{
  "horizontal_flip": false,
  "tokenizer": "word",
  "encoder_arch": "resnet_bottleneck",
  "encoder_avg_pool_shortcut": true,
  "decoder_norm": "layernorm",
  "decoder_norm_position": "res_post",
  "decoder_tie_embeddings": true,
  "momentum": 0.95,
  "nesterov": false,
  "lr_schedule": "cosine",
  "warmup_steps": 160
}
Rows from block 3 of the image encoder of a small image captioner, named by matrix and row number. Rows with one number belong to one channel. Each number is 200 + 40 x the weight over its row's rms, rounded and kept within 0 to 999. All counts start at 0. After the name is the row's rms in percent of the matrix's.
After each channel's rows are labels from the 100 images, of 14976, where the channel reaches its highest value: "top examples" is what is common among them. Only what is clearly more common there than usual is listed. The data: rendered roads seen from a driver's seat, with toy cars, trees and houses.
# convs1: 3x3 conv (encoder.blocks.3.convs.1.weight, 72x72x3x3, each kernel summed), inputs 0-71
# convs2: expand pointwise conv (encoder.blocks.3.convs.2.weight, 288x72x1x1, transposed), outputs 0-95

convs1.71,103,108,172,224,226,174,168,206,178,250,247,179,176,170,211,137,181,221,211,133,236,185,189,157,239,169,189,203,140,137,167,190,204,207,182,220,228,138,289,90,177,217,177,152,215,207,110,162,160,163,212,106,210,120,246,164,182,187,168,219,210,199,256,187,187,206,202,178,171,154,200,244,196
convs2.71,097,178,225,178,202,179,173,185,211,190,259,168,64,204,213,257,192,247,201,214,277,170,189,225,211,189,217,277,265,177,243,160,186,237,244,156,207,207,236,155,214,141,247,270,219,188,128,206,179,191,220,145,118,152,220,233,168,223,211,202,149,237,164,141,208,199,176,118,149,258,211,164,266,238,167,124,202,204,181,258,170,136,204,134,175,180,249,151,173,223,230,229,180,251,231,156,209
top examples: bends left

convs1.21,086,149,151,233,230,186,216,249,125,150,217,187,204,138,188,150,166,187,181,215,99,250,207,151,164,149,166,219,210,190,203,123,208,171,90,219,168,182,196,123,177,180,204,169,154,127,147,159,204,200,235,218,143,165,213,244,176,195,203,216,218,181,175,200,96,222,221,185,214,181,240,152,183
convs2.21,099,195,156,245,245,152,183,264,240,194,183,215,232,256,215,242,197,217,185,208,216,204,195,208,239,243,185,172,137,204,232,132,228,244,179,169,165,250,189,234,178,258,192,225,256,219,245,232,188,255,178,165,204,276,231,222,229,168,241,289,298,148,260,174,278,210,174,241,247,219,206,213,200,202,192,250,226,175,182,130,197,223,237,194,228,141,176,257,126,201,302,155,205,243,138,263,203
top examples: house

convs1.65,113,230,229,175,230,202,183,241,193,148,252,180,154,217,184,229,228,168,264,229,215,178,100,239,189,228,183,196,181,172,252,238,237,207,162,258,151,165,176,172,270,229,195,196,224,181,210,227,188,230,259,157,218,283,236,180,60,143,191,191,235,156,209,219,195,246,246,252,231,183,228,252,148
convs2.65,100,222,203,153,172,166,219,178,170,159,206,249,203,224,275,93,175,172,250,231,152,132,232,179,153,241,142,174,223,179,226,166,225,156,188,206,156,279,157,149,163,198,201,146,221,141,185,212,195,203,140,158,257,204,273,214,164,167,148,151,98,196,243,211,139,158,248,132,169,192,195,144,184,218,190,219,194,209,170,147,154,191,144,245,193,113,197,189,175,140,155,154,133,197,128,229,235
top examples: truck

convs1.1,074,203,210,131,184,190,257,193,205,271,215,169,125,142,162,211,181,201,140,204,219,231,185,211,124,218,149,167,223,186,181,220,209,193,219,110,213,140,200,174,160,155,223,204,164,186,253,176,218,181,245,149,179,189,118,175,246,176,152,174,141,154,175,121,189,120,196,288,202,265,223,200,175
convs2.1,098,221,222,258,243,168,185,169,108,152,164,129,244,177,247,284,178,187,155,165,219,268,194,253,249,174,192,147,262,221,117,162,211,225,289,243,266,165,169,224,203,187,200,149,107,188,159,189,267,117,187,292,201,206,185,213,230,164,109,220,248,248,207,163,255,191,274,177,235,202,167,164,162,171,181,138,178,206,239,188,194,221,226,261,240,149,161,140,123,234,124,206,238,209,195,245,156
top examples: car

convs1.13,130,217,217,214,231,162,223,201,192,160,167,186,253,211,128,158,127,236,182,264,298,252,222,150,184,205,176,165,142,198,194,208,207,53,243,181,219,267,202,192,149,209,229,191,177,250,222,202,200,244,190,154,242,185,138,232,159,215,189,193,165,207,255,234,125,225,146,172,196,188,198,193,154
convs2.13,099,167,201,156,174,208,193,202,201,290,236,211,189,158,219,216,163,220,181,174,162,157,223,206,195,222,194,247,223,230,242,129,267,249,211,166,219,215,212,204,181,187,274,182,223,152,206,179,169,203,185,173,145,135,200,198,179,236,175,156,172,258,219,348,257,192,137,151,218,163,185,169,151,129,252,93,180,212,183,209,246,227,226,135,176,232,220,142,225,185,210,200,184,306,188,163,189
top examples: dog

convs1.69,114,278,168,239,166,182,245,213,193,176,170,232,203,265,134,169,214,213,238,156,144,186,210,201,227,259,222,188,213,203,266,210,138,250,193,124,174,244,152,161,227,246,156,250,221,257,235,192,192,244,156,155,215,201,150,190,191,171,268,73,183,191,180,122,168,183,169,230,215,240,211,222,218
convs2.69,097,131,151,216,173,218,256,106,212,158,189,150,211,173,212,140,160,175,184,110,191,199,198,161,156,154,201,194,182,187,229,210,154,211,206,242,161,191,212,208,181,216,143,130,163,223,173,180,218,189,133,104,251,157,201,120,106,275,193,178,165,237,208,194,252,157,164,186,142,254,164,179,219,165,235,208,129,204,145,238,169,187,231,215,135,167,211,214,288,184,193,220,132,145,259,237,200
top examples: car

convs1.26,122,225,226,222,222,212,203,278,242,206,224,141,229,88,240,200,196,241,242,176,253,226,269,152,181,184,178,247,239,169,153,140,180,185,198,251,207,179,246,175,115,249,195,227,251,139,125,195,205,234,245,252,219,187,239,152,274,216,224,244,217,227,221,253,215,199,237,270,202,172,223,201,221
convs2.26,114,185,194,115,118,177,192,142,165,174,235,128,139,192,207,127,164,187,156,211,125,181,189,185,254,181,171,219,180,179,222,227,135,174,212,219,190,244,164,196,135,239,208,124,188,201,206,124,209,236,143,197,186,108,149,220,161,199,206,159,148,158,178,177,196,134,202,199,128,253,183,198,166,164,209,153,204,106,163,154,293,142,211,146,209,193,269,231,180,201,162,216,122,134,243,224,163
top examples: house

convs1.39,092,243,235,156,216,177,195,164,240,173,214,136,229,170,180,172,203,170,204,146,196,208,328,185,221,239,229,274,189,179,191,180,160,274,131,194,247,191,189,224,148,169,155,266,160,213,188,175,198,208,235,260,176,261,189,224,267,198,189,130,301,155,236,230,170,237,207,198,208,232,161,191,248
convs2.39,100,120,176,207,202,190,192,206,162,145,231,183,215,226,165,142,186,168,239,232,156,186,183,163,187,180,197,251,192,187,229,164,157,86,162,210,184,168,225,203,193,174,147,220,228,138,138,140,145,191,197,137,147,207,180,131,165,212,228,194,173,214,243,148,172,214,234,222,178,116,237,143,106,238,177,175,152,103,224,169,227,184,252,203,201,156,170,142,174,225,199,141,173,162,210,233,187
top examples: house

convs1.22,103,179,149,203,253,159,197,224,156,138,221,203,191,183,220,204,256,219,286,183,282,279,116,188,139,209,130,194,235,148,267,231,237,237,203,245,223,208,210,215,174,255,169,128,216,163,139,197,195,267,195,219,233,171,219,232,193,264,224,219,191,254,216,274,245,269,183,203,214,188,185,188,215
convs2.22,114,202,203,264,131,219,226,275,132,177,246,196,143,117,163,197,189,164,237,180,162,207,250,209,190,213,234,202,207,218,212,212,122,200,158,206,227,234,255,203,211,193,226,238,231,175,161,203,142,227,196,207,178,226,190,182,116,147,204,167,208,151,228,195,110,221,242,208,137,230,203,190,117,227,232,220,191,219,151,236,225,158,233,221,220,281,169,262,175,186,201,134,139,169,247,216,174
top examples: lamp

convs1.67,126,208,135,161,177,101,134,195,201,194,218,103,191,183,236,214,169,230,209,274,143,195,131,224,222,201,159,150,271,143,203,221,197,225,218,150,121,261,242,165,286,230,186,236,220,221,210,244,231,190,219,220,211,209,201,200,125,194,187,223,168,245,184,242,169,203,200,128,183,185,139,192,200
convs2.67,099,188,178,268,210,200,197,230,245,213,233,199,281,221,164,136,178,209,258,281,222,231,261,161,142,197,232,186,154,246,216,146,242,124,215,232,178,232,211,272,142,221,182,190,193,127,174,134,186,329,176,211,157,190,185,163,209,160,180,235,150,171,154,230,101,234,209,258,203,153,188,174,188,124,189,193,258,179,176,162,195,184,237,247,152,228,178,245,204,206,189,241,216,168,180,203,286
top examples: barrel

convs1.8,085,147,242,212,256,204,223,237,241,184,239,232,120,195,142,202,264,192,227,177,226,180,98,153,247,241,207,291,194,227,203,163,195,225,152,180,199,198,177,171,133,113,199,138,194,202,153,168,154,227,210,199,213,244,147,197,267,173,182,209,212,148,211,188,138,236,186,255,274,225,214,248,176
convs2.8,101,155,270,137,133,130,214,274,294,193,200,174,224,194,288,170,213,219,203,123,226,226,163,153,141,195,209,208,128,190,174,133,200,176,179,200,189,133,203,161,256,196,215,249,185,162,160,259,150,155,238,222,186,224,209,237,299,219,174,132,182,190,235,209,130,220,238,196,253,239,162,178,188,258,201,182,244,207,217,164,272,157,298,193,154,150,192,157,135,226,233,186,241,264,187,163,139
top examples: truck

convs1.70,117,216,161,227,169,215,183,216,215,237,171,182,196,95,231,138,143,194,251,250,155,270,216,156,237,172,190,214,175,224,107,154,209,148,191,203,240,227,265,165,103,185,200,231,151,203,246,250,190,186,221,199,239,166,211,165,240,199,245,250,280,228,198,225,279,238,220,201,219,147,224,166,221
convs2.70,104,152,233,153,196,186,204,150,161,194,242,147,131,213,189,128,137,141,179,256,170,155,173,161,232,133,211,191,173,194,229,155,142,158,173,218,218,195,192,198,172,188,141,192,200,204,186,135,168,186,131,174,170,206,186,193,135,207,201,173,119,197,129,182,249,184,202,146,193,216,236,187,195,236,236,201,162,157,152,194,184,212,202,242,164,197,230,244,182,185,220,210,125,176,213,220,184
top examples: house

convs1.40,106,225,156,152,191,102,217,189,274,229,137,228,243,245,255,165,140,192,223,272,186,229,273,216,226,164,226,168,218,213,234,196,194,111,236,196,257,234,167,178,259,279,218,226,241,208,248,193,189,205,299,248,176,183,156,209,163,215,187,209,171,213,254,218,246,189,168,161,214,246,169,203,190
convs2.40,100,207,231,146,193,192,156,188,227,190,220,139,149,194,201,263,227,200,153,247,215,219,194,204,227,229,176,202,153,174,218,147,175,147,215,194,150,204,202,226,191,177,259,216,139,154,129,112,231,217,215,195,183,239,165,219,205,187,227,162,152,168,151,164,168,190,187,324,108,170,147,225,232,170,227,132,286,183,236,179,274,150,212,187,173,129,196,249,152,224,122,143,191,180,197,171,194
top examples: car; vehicles: two

convs1.59,079,227,213,205,180,198,201,154,166,214,109,160,163,148,208,170,186,186,237,190,209,199,130,214,226,197,231,268,108,220,155,190,217,124,215,188,206,180,201,171,204,225,209,147,158,110,227,211,193,172,117,173,233,153,167,164,148,253,289,199,208,163,159,222,141,179,256,282,222,261,209,208,188
convs2.59,108,276,171,304,236,229,189,276,238,184,240,228,191,200,214,254,200,212,204,114,221,269,140,204,254,253,184,230,193,174,240,158,213,217,249,186,184,286,147,184,167,173,228,240,194,155,179,224,165,206,213,227,252,233,226,269,267,148,146,164,221,188,217,198,183,128,172,218,269,226,164,197,188,217,159,235,259,170,229,194,183,179,266,239,237,237,187,146,131,239,274,204,260,218,177,220,232
top examples: barrel; vehicles: zero

convs1.3,093,273,190,216,197,120,175,220,189,201,119,196,221,175,181,149,161,139,178,212,190,167,224,194,166,137,185,192,162,228,157,134,159,165,131,176,129,197,286,170,196,129,117,219,230,199,170,224,165,269,258,228,215,194,216,172,164,155,198,176,187,261,188,168,193,167,171,170,159,166,246,130,222
convs2.3,096,182,196,122,216,198,209,188,164,168,269,207,210,169,234,146,171,126,257,190,183,231,160,205,112,215,208,186,152,196,189,147,214,173,194,210,187,195,199,172,176,194,246,165,155,241,141,139,241,291,226,183,221,174,212,229,185,184,300,161,159,200,215,144,97,256,173,234,183,248,225,270,201,161,202,175,156,244,218,224,226,151,211,226,188,222,243,162,171,262,164,143,205,176,171,154,160
top examples: tree

convs1.28,125,207,209,173,227,223,242,186,161,236,196,221,204,249,148,195,183,99,249,200,133,192,204,188,215,183,235,256,134,195,168,139,156,216,218,189,206,225,219,240,154,193,219,211,140,214,239,229,162,214,231,183,260,202,96,123,188,175,142,112,177,214,211,140,109,157,187,191,176,246,157,179,152
convs2.28,103,190,225,182,221,175,212,182,161,161,190,203,180,126,162,157,191,200,243,194,166,149,194,270,272,148,155,239,207,169,254,264,211,137,149,165,162,265,128,267,207,226,274,221,243,162,232,188,259,204,195,231,172,275,186,164,207,239,149,193,101,206,259,253,144,150,244,127,248,257,120,229,196,146,184,213,236,188,207,253,166,191,203,209,182,152,260,208,206,165,233,231,125,209,185,167,203
top examples: crossing stripes; straight

convs1.20,120,215,220,199,239,249,228,205,214,202,142,215,175,166,177,245,216,199,168,136,175,95,194,240,189,210,178,213,156,217,211,226,200,134,183,187,196,114,190,186,265,228,169,201,240,142,130,210,178,173,118,286,105,170,246,265,164,237,243,249,219,163,187,263,202,146,201,190,166,203,221,234,219
convs2.20,093,139,223,219,141,207,188,188,186,187,268,215,171,192,169,203,209,190,217,144,184,229,185,248,106,159,205,245,229,238,229,237,160,190,137,200,189,232,187,179,172,229,234,178,160,239,195,169,241,189,116,186,236,219,154,140,122,224,195,159,213,261,244,237,211,154,137,201,167,186,239,208,240,199,156,205,203,123,160,144,145,221,128,186,125,186,208,186,204,224,155,162,176,236,208,275,100
top examples: lamp

convs1.5,081,197,262,256,199,233,228,270,288,238,270,162,181,182,160,202,169,169,251,176,133,108,169,150,219,305,198,146,216,217,189,207,222,170,203,207,177,183,186,178,177,152,171,186,168,279,184,193,191,205,127,180,190,221,139,224,177,172,209,168,251,210,200,148,235,235,275,183,228,168,232,254,182
convs2.5,096,194,211,212,176,164,171,168,199,175,154,162,216,239,182,172,291,178,128,172,206,200,206,230,141,215,175,189,147,209,203,146,194,187,191,184,249,170,189,168,237,275,229,255,219,210,217,187,106,249,144,185,133,114,162,166,140,230,273,240,172,179,188,138,235,219,144,237,208,197,235,136,133,228,144,170,146,175,231,177,295,194,217,118,250,172,219,219,191,172,167,123,171,159,250,206,211
top examples: house

convs1.35,102,147,116,234,214,218,169,168,198,193,203,142,251,221,183,146,241,206,214,205,198,157,150,156,187,238,188,195,174,34,221,204,227,197,172,195,219,167,230,139,195,240,140,189,187,234,255,224,141,132,171,258,203,126,143,192,164,211,222,216,207,213,197,214,219,198,187,249,208,247,191,179,277
convs2.35,107,184,196,209,183,163,241,256,186,218,251,218,184,242,226,222,248,238,228,212,193,186,211,226,203,217,137,174,211,213,187,166,243,108,152,147,184,319,261,189,152,186,199,248,218,196,202,258,234,203,192,214,219,204,196,207,152,218,256,240,217,236,118,182,185,302,180,226,199,253,195,180,149,272,179,160,235,270,193,227,167,117,134,195,166,178,247,119,172,196,229,169,211,251,223,246,237
top examples: truck

convs1.62,086,141,177,158,214,257,207,202,153,244,274,263,127,234,131,206,193,232,182,189,147,205,218,213,264,191,177,264,203,219,196,221,226,164,185,100,186,214,249,206,216,169,278,165,204,142,180,192,172,149,134,150,196,195,185,255,230,237,165,158,226,203,194,228,135,203,212,175,276,204,123,215,156
convs2.62,107,241,168,274,192,144,200,180,154,164,213,205,185,229,175,184,195,219,205,173,162,213,159,128,238,239,213,129,157,227,189,156,149,220,244,163,168,233,246,144,228,251,237,171,282,259,255,154,184,185,120,204,194,216,192,169,188,215,193,223,197,202,182,265,228,141,219,210,185,196,250,145,148,179,124,163,185,194,174,156,206,174,119,214,228,233,187,268,281,223,195,184,104,167,224,196,142
top examples: crossing stripes

convs1.14,098,207,204,163,216,172,169,154,186,218,248,242,113,189,194,128,175,159,139,255,209,160,128,233,134,204,185,183,233,192,132,174,220,210,184,148,191,185,173,204,178,124,258,168,210,185,124,151,196,146,194,250,128,165,222,239,232,213,212,200,223,90,176,220,175,208,220,152,173,144,153,158,196
convs2.14,101,204,214,143,232,174,247,248,167,219,254,268,279,225,257,164,265,260,236,140,242,201,223,231,193,216,188,203,235,209,219,196,276,188,175,235,211,229,269,184,186,198,197,246,236,233,205,221,218,189,245,222,260,245,199,195,285,153,216,269,205,183,242,243,240,182,175,210,256,235,246,209,195,271,290,200,220,199,266,238,265,212,208,178,212,160,222,221,197,241,168,177,248,259,174,198,210
top examples: dog

convs1.27,081,137,236,280,130,179,184,254,188,242,182,110,169,165,152,180,218,166,178,264,207,160,157,184,175,197,225,268,214,155,212,173,232,215,223,170,164,202,221,120,185,89,157,172,129,180,185,214,175,190,203,165,190,229,159,153,234,235,206,167,129,177,199,250,135,222,206,172,234,257,183,219,212
convs2.27,099,180,248,166,335,213,208,150,221,247,209,248,235,225,205,232,202,200,244,172,191,135,159,164,267,185,192,155,233,161,140,172,184,227,204,210,212,174,155,249,181,228,177,177,166,237,202,216,315,168,205,157,216,147,208,187,199,278,146,190,201,174,160,226,235,132,152,138,226,229,259,165,186,164,237,167,187,156,195,140,191,221,223,212,186,205,159,171,157,294,186,205,203,256,218,221,239
top examples: dog

convs1.36,075,140,245,235,212,199,193,139,224,178,222,203,207,220,212,241,197,150,220,196,250,236,188,212,181,199,230,182,192,221,208,254,186,182,196,190,243,158,185,174,168,160,225,197,148,189,161,137,267,210,266,194,203,184,238,186,184,193,202,39,180,185,194,166,285,171,230,149,133,120,282,146,166
convs2.36,096,229,218,127,286,180,229,282,109,243,171,173,249,230,270,234,151,188,205,227,199,129,152,174,283,263,174,173,235,172,131,189,253,178,192,193,241,209,202,180,142,215,260,142,127,265,275,201,193,162,225,157,247,104,208,171,212,159,179,165,152,161,228,163,210,186,162,149,179,203,181,179,200,184,204,156,200,177,239,198,224,176,164,225,200,197,212,191,162,250,185,192,208,180,220,218,194
top examples: dog

convs1.23,099,216,184,238,79,109,197,218,197,219,208,200,248,206,231,174,191,178,237,267,192,251,179,207,175,242,216,141,237,186,256,223,203,239,262,198,132,154,176,198,187,250,225,271,222,243,286,190,155,203,278,238,172,212,257,201,201,259,142,241,228,196,196,174,217,170,196,218,287,222,186,190,177
convs2.23,097,297,138,157,158,150,221,177,181,206,174,235,185,139,179,148,188,205,207,264,151,266,139,166,189,202,244,256,116,263,189,219,235,211,236,206,256,180,105,166,230,230,156,205,150,219,170,165,189,147,241,203,174,217,150,218,251,239,228,155,168,157,233,186,173,174,188,255,188,257,245,186,186,247,174,262,191,163,248,267,192,120,154,181,221,269,222,173,276,134,158,174,163,158,268,120,205
top examples: barrel

convs1.52,088,185,171,139,192,215,174,203,223,218,217,118,135,129,198,208,123,193,269,264,246,185,225,66,218,219,191,257,195,170,199,143,215,258,136,165,231,270,238,161,162,176,194,224,154,150,175,205,191,105,252,253,180,183,185,197,207,177,220,214,210,215,188,238,190,200,178,202,249,176,199,192,228
convs2.52,103,198,190,169,159,243,254,226,177,143,258,227,280,150,216,192,118,250,167,262,167,198,214,179,203,218,151,271,145,192,225,175,183,182,180,172,171,178,258,185,215,248,198,294,269,176,181,181,173,252,234,277,156,237,221,238,204,159,201,171,249,275,233,171,239,168,193,253,126,182,202,173,154,155,183,159,142,219,191,133,238,148,259,170,229,214,237,169,233,204,141,167,201,102,181,216,172
top examples: house

convs1.53,122,204,224,256,217,189,221,259,219,237,215,178,211,163,218,167,112,123,228,172,205,193,212,183,243,280,193,218,232,161,168,191,231,240,241,194,236,252,243,149,149,214,223,202,230,167,202,187,141,185,227,280,215,202,129,213,263,249,99,249,207,175,193,196,89,235,143,194,231,203,166,226,194
convs2.53,097,157,184,222,221,177,164,188,196,179,206,200,174,186,159,160,224,227,217,256,213,151,176,224,182,180,252,254,255,196,167,261,266,173,215,201,156,266,163,217,203,210,136,122,241,118,177,174,189,230,194,115,189,263,151,213,212,297,182,194,144,160,185,188,234,193,170,130,310,174,257,142,191,261,217,240,190,206,248,172,172,254,217,193,259,176,278,271,236,185,207,164,230,212,275,201,213
top examples: barrel